From a checkpoint of a small image flow-matching model.
Model: 48-pixel images, arch uvit, patch size [6, 6].
Training: nadamw at rate 0.0022, 11000 steps, batches of 128.
Data: 97500 training examples, 14.4 epochs.
Rows from block 5 of a small image flow-matching model, named by matrix and row number. Rows with one number belong to one neuron. Each number is 50 + 12 x the weight over its row's rms, rounded and kept within 0 to 99. All counts start at 0.
After each neuron's rows are labels from the 100 images, of 14976 (inputs lightly noised), where the neuron reaches its highest value: "top examples" is what is common among them. Only what is clearly more common there than usual is listed. The data: rendered made-up planets.
# fc1: MLP up (model.blocks.5.mlp.fc1.weight, 320x160), inputs 80-119
# fc2: MLP down (model.blocks.5.mlp.fc2.weight, 160x320, transposed), outputs 80-119

fc1.269:64 56 61 66 51 53 73 28 57 38 40 60 54 64 58 34 79 58 70 55 45 30 37 66 47 40 46 38 54 15 32 67 59 31 64 51 52 40 57 39
fc2.269:36 58 56 54 46 40 47 39 50 70 51 61 30 46 48 54 32 61 41 42 41 65 50 55 58 43 53 55 55 92 43 43 29 56 41 50 45 49 63 44
top examples: cloud-covered world

fc1.161:44 64 50 68 51 41 53 35 56 55 39 39 65 52 45 48 59 53 53 45 55 69 39 62 65 57 62 48 46 48 13 55 61 37 55 51 54 48 14 46
fc2.161:45 42 67 41 51 62 38 51 48 45 33 86 46 38 56 41 27 59 49 46 53 51 47 48 40 30 67 58 48 62 40 42 71 54 26 75 35 51 60 55
top examples: rings; full; cracked ice world

fc1.147:53 47 46 44 38 59 58 51 65 65 52 50 44 58 50 59 44 46 44 36 56 62 45 40 68 44 43 47 51 39 64 45 49 30 36 38 68 36 60 45
fc2.147:34 54 51 48 37 51 50 45 52 55 39 77 50 75 41 40 44 65 48 40 38 73 37 29 19 46 46 56 47 54 48 52 51 42 43 43 50 24 53 50
top examples: desert world

fc1.84:61 84 43 51 54 32 42 44 43 37 40 60 46 56 43 29 68 62 47 68 58 25 55 66 43 53 64 51 73 44 46 36 47 46 55 65 60 74 21 53
fc2.84:59 66 48 52 30 55 38 50 75 80 62 52 43 55 48 62 58 52 39 56 57 41 25 37 48 46 21 57 31 47 59 56 57 50 70 50 74 59 39 43
top examples: banded gas giant; full

fc1.23:65 54 53 31 62 46 40 56 50 47 49 45 36 32 53 38 37 46 55 59 76 41 43 58 61 42 33 66 46 38 58 39 53 37 58 51 53 53 41 48
fc2.23:89 68 44 63 42 47 58 40 37 54 27 73 47 38 47 41 26 59 49 48 41 62 40 68 31 55 39 48 61 51 46 56 20 50 37 50 38 58 50 47
top examples: ocean world

fc1.293:78 56 56 47 64 39 38 40 45 30 45 55 45 42 55 52 67 40 56 68 56 38 46 59 50 44 58 58 39 48 46 43 42 42 66 59 56 53 45 48
fc2.293:52 59 68 54 56 50 54 50 68 43 44 54 34 46 49 41 44 45 48 59 58 61 48 47 43 33 73 39 44 68 46 47 41 43 37 51 37 17 55 54
top examples: banded gas giant; cratered rock

fc1.132:58 46 72 52 37 40 46 38 40 60 48 73 40 46 45 71 69 60 62 54 71 54 53 65 65 47 65 58 56 33 57 41 70 56 53 43 71 55 38 37
fc2.132:42 57 66 50 60 62 62 47 64 26 39 60 46 40 66 34 26 44 70 67 45 51 59 56 45 28 72 40 43 78 36 59 58 53 41 55 40 22 55 52
top examples: moons: three

fc1.171:61 50 73 37 54 43 60 46 46 37 46 61 18 47 47 64 53 51 62 67 75 38 48 68 48 35 39 61 42 44 61 36 53 34 65 54 51 30 43 32
fc2.171:62 68 45 56 55 47 52 41 45 51 26 74 30 47 53 42 21 63 60 30 43 69 49 66 36 54 50 49 61 55 38 50 38 44 35 61 40 58 58 57
top examples: ocean world; full; lava world

fc1.117:66 61 54 60 50 33 38 36 54 40 37 56 53 52 44 42 73 47 60 54 45 55 40 71 57 36 51 47 40 51 35 49 62 66 55 50 66 28 22 49
fc2.117:47 47 68 43 61 60 44 48 51 62 38 80 43 44 52 49 14 58 44 56 58 47 41 55 44 24 63 41 39 72 30 43 52 56 21 61 41 42 52 61
top examples: full; banded gas giant

fc1.204:62 29 58 25 41 62 50 60 70 63 59 43 53 49 44 64 45 40 38 49 57 45 26 51 63 45 32 51 44 42 53 33 51 49 53 48 57 33 51 30
fc2.204:76 52 51 40 59 49 41 55 65 50 52 37 60 33 39 53 81 57 42 47 65 49 39 31 30 57 07 67 43 72 60 48 54 55 55 55 59 36 39 36
top examples: crescent; glowing rim; ocean world

fc1.312:64 61 73 58 58 42 52 43 62 44 42 67 48 64 49 35 75 60 62 52 54 27 39 73 54 54 54 33 57 11 23 66 55 51 62 51 51 39 48 48
fc2.312:51 59 62 59 41 53 49 45 69 56 45 58 34 45 53 55 30 42 53 53 44 61 39 48 55 34 64 45 51 99 51 39 40 48 35 45 37 26 56 32
top examples: cloud-covered world; banded gas giant

fc1.135:60 42 63 54 56 37 54 44 35 52 47 73 46 55 47 55 84 70 62 53 48 30 51 55 40 50 66 45 53 31 22 62 52 38 63 61 54 45 41 37
fc2.135:52 62 59 62 48 51 46 50 61 60 45 55 36 49 51 60 27 62 51 55 44 59 39 59 63 41 48 41 55 96 54 44 28 55 33 42 39 33 53 42
top examples: banded gas giant; full

fc1.195:54 46 50 42 40 37 47 23 24 47 32 57 50 39 58 64 74 37 43 50 50 55 46 57 58 52 45 53 49 41 39 48 56 31 38 63 48 50 64 47
fc2.195:55 60 61 54 58 52 39 45 73 44 47 59 38 39 36 39 33 38 52 51 54 64 49 49 45 31 71 35 49 71 49 53 39 39 50 34 38 17 44 42
top examples: crescent; lava world; ocean world

fc1.18:66 63 54 61 53 59 67 30 59 51 37 56 60 40 48 35 54 62 67 62 64 56 44 57 52 39 60 58 45 63 22 30 52 62 52 50 51 34 32 58
fc2.18:48 45 53 45 58 47 32 55 41 47 29 74 40 61 55 48 43 54 31 44 42 62 52 61 41 58 58 62 44 54 38 53 56 54 34 55 31 61 41 58
top examples: cracked ice world; half lit

fc1.287:56 52 69 64 53 46 57 52 59 37 46 41 44 54 56 49 52 62 50 68 59 44 56 58 52 26 62 59 48 26 46 62 51 52 55 63 52 28 47 41
fc2.287:40 59 46 49 51 35 46 42 38 52 29 60 39 40 53 50 38 47 41 27 43 61 54 53 46 57 53 73 46 80 43 59 62 56 54 41 41 61 49 58
top examples: cloud-covered world

fc1.38:52 54 60 32 56 47 39 58 28 43 39 54 50 72 46 67 58 53 51 45 28 54 53 58 43 48 52 48 21 39 37 53 48 39 65 56 41 53 37 53
fc2.38:56 59 47 58 60 52 50 32 61 56 40 63 45 47 33 45 38 59 57 37 67 55 35 74 45 33 54 37 70 73 44 24 45 63 39 51 57 31 36 31
top examples: rings

fc1.173:58 45 63 33 55 48 55 61 39 53 47 60 34 40 49 57 40 54 47 60 77 36 32 60 51 32 42 59 39 30 47 55 55 35 65 49 46 43 44 42
fc2.173:88 67 45 62 56 49 54 30 55 51 27 60 46 38 53 46 34 63 48 50 43 62 42 66 28 64 43 43 59 72 52 51 26 58 30 44 41 44 47 42
top examples: full; ocean world; lava world

fc1.75:68 53 63 59 55 48 68 42 41 42 33 55 57 51 72 36 74 43 53 63 47 47 39 75 48 53 55 61 53 36 34 52 46 44 51 63 37 41 47 41
fc2.75:51 64 59 61 57 56 39 42 62 57 40 64 37 45 43 49 28 42 46 57 56 63 61 62 46 38 58 55 50 86 51 35 48 57 43 50 43 25 47 47
top examples: half lit; cracked ice world

fc1.89:68 60 38 75 49 62 58 27 61 56 19 63 46 39 54 36 60 67 48 57 44 56 39 38 45 38 73 41 51 50 30 64 53 37 62 43 64 48 29 76
fc2.89:45 43 54 21 46 47 53 54 42 41 37 74 33 58 57 46 42 50 31 38 37 60 46 51 43 46 51 69 50 63 44 50 52 53 22 62 35 55 53 46
top examples: cloud-covered world

fc1.125:67 66 70 42 48 52 59 33 51 40 38 52 31 28 58 56 37 45 53 66 73 30 44 72 39 51 38 65 52 41 54 40 56 46 44 47 55 31 44 40
fc2.125:62 67 50 55 50 42 54 39 55 46 29 70 33 56 46 40 39 70 50 28 39 70 46 58 33 51 51 52 54 69 44 51 36 44 32 60 38 51 52 47
top examples: moons: zero; ocean world

fc1.303:48 70 52 23 44 39 50 51 45 42 44 43 28 58 52 41 44 60 34 67 66 41 61 58 50 63 48 60 45 53 44 48 59 45 61 82 53 68 51 37
fc2.303:69 65 59 57 43 45 63 42 47 31 39 89 45 46 37 41 59 57 47 61 55 52 37 75 35 35 70 48 50 57 45 29 36 51 59 50 56 47 33 40
top examples: polar caps; gibbous; lava world

fc1.37:47 58 71 61 42 42 61 56 39 63 55 59 30 48 27 65 69 76 65 47 54 49 42 53 71 32 57 49 53 45 36 64 36 43 64 45 40 62 66 48
fc2.37:43 58 47 56 46 52 74 45 34 41 30 48 52 54 67 24 34 51 60 52 31 53 61 59 35 57 43 48 66 52 52 55 35 57 31 64 39 51 61 54
top examples: desert world; full

fc1.230:57 59 64 63 52 35 44 53 43 30 44 44 64 52 65 24 57 40 51 46 44 54 36 67 46 47 39 35 60 24 39 41 39 28 46 55 51 48 52 41
fc2.230:52 47 63 45 53 49 39 38 63 79 44 66 21 43 41 61 37 40 55 51 44 59 39 57 43 29 65 45 41 77 52 37 48 49 53 60 48 31 57 38
top examples: full; cratered rock; banded gas giant

fc1.224:58 80 43 54 46 27 66 48 34 46 38 71 44 57 44 47 63 69 52 48 59 42 55 59 36 55 45 57 78 35 32 35 53 36 50 60 52 54 43 43
fc2.224:66 59 66 43 41 58 45 48 76 71 52 45 41 44 60 56 43 52 39 60 45 44 27 50 64 39 32 43 30 58 62 50 41 56 56 42 70 60 44 27
top examples: full; ocean world; kind: lava world

fc1.214:60 59 56 53 58 33 61 54 37 52 36 73 52 47 39 38 51 52 52 50 62 42 33 55 36 46 48 50 76 32 69 36 40 60 50 58 48 36 43 58
fc2.214:50 53 48 46 42 60 49 61 60 72 46 47 50 54 66 51 58 57 54 50 32 70 27 33 59 48 24 46 31 59 47 51 49 49 50 41 60 53 37 46
top examples: moons: three; ocean world; lava world

fc1.141:61 51 55 55 52 28 50 45 36 55 29 44 50 59 53 46 59 51 62 61 65 45 48 66 55 52 61 56 40 48 46 45 55 27 49 51 54 25 58 60
fc2.141:61 55 64 53 57 53 47 56 70 35 47 67 37 47 39 47 39 51 45 51 62 69 48 42 35 32 71 37 49 80 53 57 35 52 44 43 32 25 54 34
top examples: rings; cloud-covered world

fc1.17:52 42 65 60 51 52 60 40 43 27 40 53 47 49 46 50 57 61 65 71 43 29 40 73 39 31 49 46 56 41 41 63 43 54 72 51 42 22 43 39
fc2.17:48 77 58 61 52 47 42 44 54 69 44 47 38 35 41 49 43 61 43 44 55 78 62 42 59 55 60 52 50 84 48 37 41 62 47 44 42 61 55 54
top examples: cloud-covered world

fc1.100:56 56 38 64 30 64 50 42 55 54 28 63 42 57 42 52 57 71 65 40 46 45 42 50 54 28 44 44 52 41 47 45 66 48 61 48 71 46 39 49
fc2.100:31 36 70 26 49 58 53 43 51 46 39 60 41 57 70 36 17 36 51 43 43 59 47 33 53 44 66 44 40 47 48 52 58 43 09 57 44 45 75 60
top examples: banded gas giant

fc1.261:65 64 48 47 29 53 66 33 56 53 33 60 30 52 55 57 44 57 48 54 59 41 50 62 60 49 43 59 61 49 63 44 47 39 52 67 63 46 54 39
fc2.261:38 42 59 40 62 64 46 60 48 40 24 62 53 57 60 38 24 53 60 46 38 72 62 46 33 48 51 41 36 41 44 67 57 50 43 57 31 28 52 67
top examples: glowing rim

fc1.221:62 62 72 32 54 51 59 52 60 32 41 58 29 52 56 59 58 60 54 69 78 35 49 66 54 49 55 65 53 44 53 36 73 40 61 63 61 43 31 30
fc2.221:72 67 50 62 42 46 56 46 51 47 23 91 20 37 44 48 26 48 58 44 36 69 51 64 36 39 53 46 46 52 52 60 40 50 50 56 44 38 61 51
top examples: glowing rim; ocean world; lava world

fc1.257:74 52 74 58 51 35 50 52 46 35 46 48 66 39 57 51 69 23 51 37 28 68 51 47 42 47 58 59 47 51 25 34 24 46 59 54 40 59 53 38
fc2.257:59 54 63 55 60 62 41 48 60 74 38 56 48 45 44 43 49 55 46 67 52 50 37 57 49 41 53 44 41 54 45 43 39 46 42 53 46 03 46 46
top examples: ocean world

fc1.51:50 55 46 65 33 52 43 39 55 59 52 72 43 63 30 63 55 53 53 46 53 47 35 55 51 31 49 43 48 43 62 40 56 40 69 48 75 54 43 45
fc2.51:34 47 62 34 40 59 59 38 55 52 54 62 37 65 58 37 30 39 50 39 47 54 46 30 43 56 67 47 52 43 42 53 66 46 22 53 50 44 73 56
top examples: gibbous; cloud-covered world; banded gas giant

fc1.105:67 49 47 63 50 49 58 31 26 40 36 48 50 53 58 54 63 54 48 55 36 46 43 63 32 40 47 52 51 52 50 52 44 42 64 52 56 34 45 56
fc2.105:53 67 68 51 53 52 45 52 69 39 51 59 42 44 46 29 46 52 46 57 64 66 54 35 53 37 67 38 49 67 51 50 26 45 39 48 36 25 51 46
top examples: rings; lava world

fc1.207:62 51 62 77 65 57 58 34 53 71 33 60 55 41 52 42 46 61 65 47 49 53 43 60 64 57 63 45 56 41 28 55 38 53 41 48 45 49 33 63
fc2.207:49 41 51 45 48 61 51 56 56 50 37 63 49 58 53 51 47 57 46 42 36 70 42 55 41 42 58 63 32 78 46 45 55 53 39 69 39 49 53 48
top examples: cracked ice world

fc1.233:54 46 54 72 52 48 43 67 59 52 32 49 55 58 43 27 42 47 47 37 45 60 32 59 44 52 59 35 46 28 39 57 21 32 36 59 40 56 44 56
fc2.233:47 52 69 49 48 47 58 38 71 51 32 61 51 55 51 48 54 59 50 63 48 56 37 36 39 32 49 55 40 69 52 24 67 35 25 64 53 27 62 32
top examples: lava world; full; polar caps

fc1.61:61 47 57 52 53 22 44 43 40 38 48 52 69 56 56 64 73 84 49 44 49 45 50 51 61 43 53 59 45 49 26 56 67 28 37 55 40 57 56 61
fc2.61:50 54 48 57 54 47 63 45 61 52 52 74 27 50 45 60 22 55 47 41 42 49 40 73 48 37 47 43 54 82 76 63 41 64 43 53 47 31 63 25
top examples: banded gas giant

fc1.107:45 44 39 35 51 31 66 41 18 70 50 61 43 64 35 63 73 51 46 33 57 65 55 51 55 51 46 68 28 55 37 33 66 31 50 54 60 54 74 52
fc2.107:67 69 60 78 54 59 55 59 66 35 52 63 49 39 46 47 35 61 60 63 50 50 47 63 43 24 50 32 49 60 53 58 22 63 54 48 38 30 33 28
top examples: full; banded gas giant; cratered rock

fc1.176:70 39 67 53 44 37 40 42 42 43 40 74 42 41 44 51 94 40 66 43 54 61 51 61 56 53 73 59 46 33 39 34 49 52 52 53 50 46 44 42
fc2.176:52 61 64 56 68 60 54 45 65 42 36 68 40 42 52 49 23 49 60 67 52 50 50 55 43 29 66 44 47 86 43 45 56 53 46 51 42 13 42 45
top examples: half lit; cracked ice world

fc1.14:70 64 45 62 54 65 65 43 61 55 31 55 62 47 36 43 48 58 58 59 58 54 50 58 52 61 60 55 51 57 20 42 47 62 40 56 58 31 23 49
fc2.14:52 38 58 35 59 56 37 50 46 38 37 90 43 56 59 43 46 54 41 47 44 57 55 49 37 47 53 60 50 47 45 49 61 51 29 52 34 52 46 58
top examples: cracked ice world

fc1.289:61 64 57 68 49 38 62 57 64 38 38 55 58 58 54 40 62 51 57 60 54 32 42 56 49 50 57 30 74 07 31 55 60 50 40 51 56 49 48 39
fc2.289:48 57 67 53 28 54 44 44 66 77 46 58 23 42 50 64 32 56 54 54 31 75 41 42 74 43 62 57 35 93 65 70 38 50 51 49 52 45 60 39
top examples: moons: three

fc1.28:39 48 43 41 74 66 54 58 49 57 44 54 31 49 64 62 50 52 62 35 48 52 44 49 66 27 39 37 55 40 35 43 71 52 36 46 61 52 43 47
fc2.28:47 35 46 45 49 63 64 56 45 54 49 36 51 51 48 49 30 35 56 54 33 62 63 33 43 50 52 38 35 62 68 73 49 48 53 53 47 42 68 61
top examples: lava world

fc1.309:64 43 62 63 56 51 54 44 53 20 38 42 47 64 47 58 59 67 45 67 63 29 47 77 38 43 51 51 57 38 37 57 45 51 53 52 50 34 37 38
fc2.309:46 72 69 58 57 44 41 36 59 54 38 54 32 27 47 43 27 64 44 54 48 62 52 51 53 43 68 51 44 75 53 30 60 51 40 55 40 50 62 55
top examples: cloud-covered world

fc1.188:64 54 55 55 43 41 41 33 47 54 38 73 41 52 44 55 47 54 41 47 47 53 36 51 54 35 52 57 48 37 74 33 56 36 55 54 76 43 51 44
fc2.188:35 44 62 29 54 54 51 44 65 54 32 79 37 54 60 46 28 40 35 41 41 57 41 54 41 39 55 37 36 57 54 45 61 62 21 55 50 30 59 47
top examples: full; desert world

fc1.167:51 55 39 50 33 52 51 34 44 58 45 69 63 60 50 62 69 55 39 43 57 52 55 52 55 56 61 63 56 70 43 31 78 29 36 48 53 49 58 36
fc2.167:72 35 65 47 58 49 49 65 53 26 62 60 43 45 40 44 56 53 54 55 64 56 40 34 51 43 56 38 52 49 46 76 33 50 54 55 29 51 48 59
top examples: moons: three; crescent

fc1.110:72 45 69 53 51 57 55 39 66 40 46 56 38 49 56 72 62 44 61 78 71 40 41 70 50 41 60 69 40 55 41 32 65 43 67 48 54 29 37 27
fc2.110:47 60 42 55 64 42 50 41 40 38 27 76 44 43 50 37 26 60 49 35 51 65 63 63 37 59 51 60 63 65 42 56 47 55 40 49 43 50 50 62
top examples: glowing rim; crescent; cracked ice world

fc1.144:57 54 52 31 53 62 49 61 54 38 50 49 39 39 68 57 37 41 45 40 67 47 45 51 74 37 50 52 53 43 47 14 49 27 42 51 59 61 57 36
fc2.144:67 39 66 41 70 61 30 45 51 38 30 49 57 45 72 36 20 44 53 49 31 60 47 81 51 42 60 44 36 50 41 26 29 47 44 40 44 70 36 34
top examples: glowing rim; ocean world; half lit

fc1.263:57 52 42 49 44 42 45 48 44 40 57 40 47 56 59 54 42 25 45 29 41 52 60 38 61 53 30 57 46 37 61 68 58 31 46 48 62 54 79 47
fc2.263:69 59 67 54 46 51 53 44 59 60 33 73 33 47 50 47 28 59 45 51 49 51 36 57 55 24 53 33 43 64 63 33 30 61 29 54 63 45 65 24
top examples: gibbous; desert world

fc1.86:49 44 59 18 66 44 46 51 46 52 38 52 42 51 52 51 57 62 52 48 87 41 40 61 69 45 44 61 54 45 34 27 65 37 53 40 48 58 38 51
fc2.86:89 63 46 67 51 60 61 56 48 42 34 69 52 31 49 44 31 49 49 52 37 59 50 62 32 42 41 43 52 67 62 60 22 63 45 47 30 43 52 41
top examples: ocean world; lava world

fc1.116:64 53 70 51 46 33 46 51 57 55 31 57 55 52 52 56 42 37 64 39 66 75 42 51 50 57 73 60 46 50 38 46 61 27 44 53 47 52 38 41
fc2.116:53 53 60 53 63 60 51 47 66 34 30 63 33 43 52 49 57 52 57 66 54 52 37 54 38 36 67 56 37 57 41 51 79 50 40 67 40 18 55 50
top examples: rings; cracked ice world

fc1.235:53 69 39 58 33 52 52 51 61 57 50 51 34 64 37 62 49 60 51 59 44 68 53 40 65 46 64 51 47 49 74 55 64 41 62 52 62 54 55 44
fc2.235:39 34 53 32 60 54 60 47 52 42 46 65 40 59 59 41 43 34 52 42 49 58 43 52 37 34 68 57 33 46 44 44 67 56 36 66 51 45 57 49
top examples: banded gas giant

fc1.300:44 62 67 57 37 38 56 56 32 63 51 66 36 57 42 70 64 89 47 48 54 45 50 56 69 38 60 56 51 50 30 64 54 35 51 51 43 71 63 48
fc2.300:47 60 45 58 40 54 69 51 47 35 40 45 54 38 67 30 32 46 58 51 29 45 64 69 43 56 48 40 67 56 53 63 38 61 36 63 37 46 54 44
top examples: desert world

fc1.234:56 44 38 30 47 39 62 40 29 58 55 81 52 60 42 58 79 57 56 34 63 48 51 61 76 68 50 66 50 72 38 37 66 36 36 42 58 64 61 43
fc2.234:71 60 58 66 53 57 52 75 54 28 53 56 51 38 49 55 29 55 54 65 47 54 48 53 44 40 40 35 55 62 50 77 24 66 54 51 25 33 48 55
top examples: rings; cratered rock

fc1.85:39 35 49 40 63 64 61 73 40 58 46 64 31 63 26 62 49 59 56 35 33 48 29 51 46 19 49 32 45 43 52 40 66 43 60 49 62 41 51 34
fc2.85:65 51 65 47 54 49 71 40 60 37 48 47 43 45 53 40 51 45 62 54 43 56 57 44 37 76 57 61 45 37 68 64 49 43 29 63 46 48 56 58
top examples: lava world

fc1.219:64 47 38 44 39 36 64 30 36 55 40 59 52 66 49 55 76 54 42 46 69 33 45 70 54 63 68 62 41 44 41 34 45 17 35 50 48 61 50 41
fc2.219:68 62 59 55 71 60 38 52 72 30 48 69 47 38 47 48 20 46 57 52 51 59 37 53 29 31 61 39 53 77 49 56 49 45 40 41 34 21 41 49
top examples: crescent

fc1.91:64 49 35 47 46 34 59 29 36 60 26 56 45 69 41 50 86 37 44 40 62 43 49 62 47 59 65 61 44 46 37 30 54 22 45 55 51 54 56 47
fc2.91:69 59 62 58 64 59 44 49 75 26 50 64 43 34 43 46 34 46 56 56 49 59 38 58 32 26 56 39 48 84 49 43 41 49 45 41 34 22 35 39
top examples: cratered rock

fc1.83:57 67 51 66 40 69 66 30 61 49 24 62 59 43 51 52 58 53 55 52 43 68 45 72 53 39 42 47 49 62 14 39 55 53 45 46 56 40 23 50
fc2.83:49 41 58 46 65 52 39 51 40 52 44 78 45 64 48 45 34 68 40 44 47 60 46 49 36 45 59 65 48 52 37 48 53 60 46 51 38 51 52 54
top examples: crescent

fc1.311:58 75 43 52 43 34 69 45 44 37 49 62 40 57 56 45 65 57 54 38 55 51 60 52 44 60 37 52 72 31 28 40 42 29 37 49 55 57 57 22
fc2.311:66 48 65 50 33 49 38 45 62 70 49 45 43 46 46 61 51 55 26 59 48 44 36 49 64 34 40 52 32 79 63 41 31 63 66 41 74 57 45 24
top examples: polar caps; ocean world; lava world

fc1.262:32 57 42 48 51 52 41 61 51 39 64 60 61 46 46 49 59 09 47 45 70 29 29 41 75 53 45 59 51 21 48 45 58 45 36 49 65 29 58 57
fc2.262:54 63 51 62 36 44 49 45 52 39 44 83 66 32 27 55 51 60 39 56 59 65 32 56 42 34 47 48 51 79 53 25 28 61 57 52 50 40 50 30
top examples: cloud-covered world; half lit

fc1.142:69 58 44 63 43 70 65 17 56 54 24 60 53 43 49 51 55 63 66 60 59 51 45 61 59 57 55 42 52 63 16 43 65 57 59 53 63 39 36 52
fc2.142:51 45 55 41 57 58 34 53 34 41 23 78 46 58 58 42 38 54 35 41 42 65 50 54 33 56 56 70 43 49 33 52 51 53 28 58 35 53 36 57
top examples: cracked ice world; half lit

fc1.201:58 68 36 69 30 67 52 34 67 42 32 55 53 45 48 49 56 36 56 44 36 58 35 66 46 18 31 37 48 44 36 63 65 47 48 40 62 35 21 47
fc2.201:41 37 64 34 54 41 48 50 34 55 41 81 42 65 51 40 27 59 42 45 51 58 49 29 50 43 55 64 42 52 40 47 48 53 39 57 43 55 65 60
top examples: polar caps; desert world

fc1.78:61 49 48 45 47 34 61 26 20 60 34 65 40 63 41 57 77 51 41 37 59 37 52 52 50 63 55 64 42 43 32 37 58 24 54 42 53 48 66 46
fc2.78:67 62 64 64 64 58 35 54 70 26 49 62 49 35 37 46 41 48 56 55 53 61 43 59 36 31 57 32 50 88 52 44 31 52 51 39 33 23 38 36
top examples: banded gas giant

fc1.179:74 57 69 56 55 57 61 31 64 38 41 56 39 42 56 50 53 47 56 75 67 35 30 75 51 47 58 70 50 42 47 28 61 46 57 53 58 34 32 39
fc2.179:53 69 45 61 52 47 49 43 48 37 37 66 35 48 53 41 32 59 50 31 41 75 56 53 36 55 47 61 54 72 42 63 44 47 39 53 39 50 62 58
top examples: moons: zero; glowing rim; cracked ice world

fc1.136:60 62 44 63 50 49 59 34 67 52 23 48 54 42 38 37 48 54 58 46 66 61 41 54 52 56 52 50 47 61 21 35 54 66 38 61 69 29 29 63
fc2.136:53 41 61 41 62 54 38 61 41 41 35 90 44 61 60 48 42 59 31 44 45 55 48 53 42 52 54 58 47 42 45 46 60 53 36 55 33 59 54 58
top examples: cracked ice world

fc1.130:65 44 50 45 43 24 51 28 39 60 29 59 45 61 50 65 84 45 43 39 72 53 60 58 54 54 63 60 49 51 36 33 58 33 41 52 59 50 50 41
fc2.130:63 56 65 57 68 59 47 59 66 31 36 63 42 35 52 50 25 48 55 65 48 55 43 65 37 28 64 37 38 84 35 44 50 58 51 53 39 18 35 44
top examples: cratered rock

fc1.138:56 51 61 45 46 52 65 32 27 37 48 32 42 45 41 43 58 53 54 55 42 49 41 56 34 61 42 55 54 63 38 48 32 53 58 50 37 47 82 48
fc2.138:65 67 61 49 38 58 42 52 63 68 37 55 51 32 53 32 47 39 43 41 42 66 50 28 36 41 62 51 38 72 46 50 49 47 45 55 35 40 38 53
top examples: crescent; desert world

fc1.304:58 52 63 62 59 50 53 42 48 22 44 38 50 57 41 43 57 59 55 66 52 36 43 71 35 28 51 47 56 40 39 71 45 52 68 49 46 44 47 36
fc2.304:47 73 66 54 58 45 43 41 58 70 43 43 28 38 45 39 32 57 50 56 47 63 46 39 53 43 68 45 50 69 55 30 43 46 37 56 49 47 61 51
top examples: rings; full; banded gas giant; kind: cloud-covered world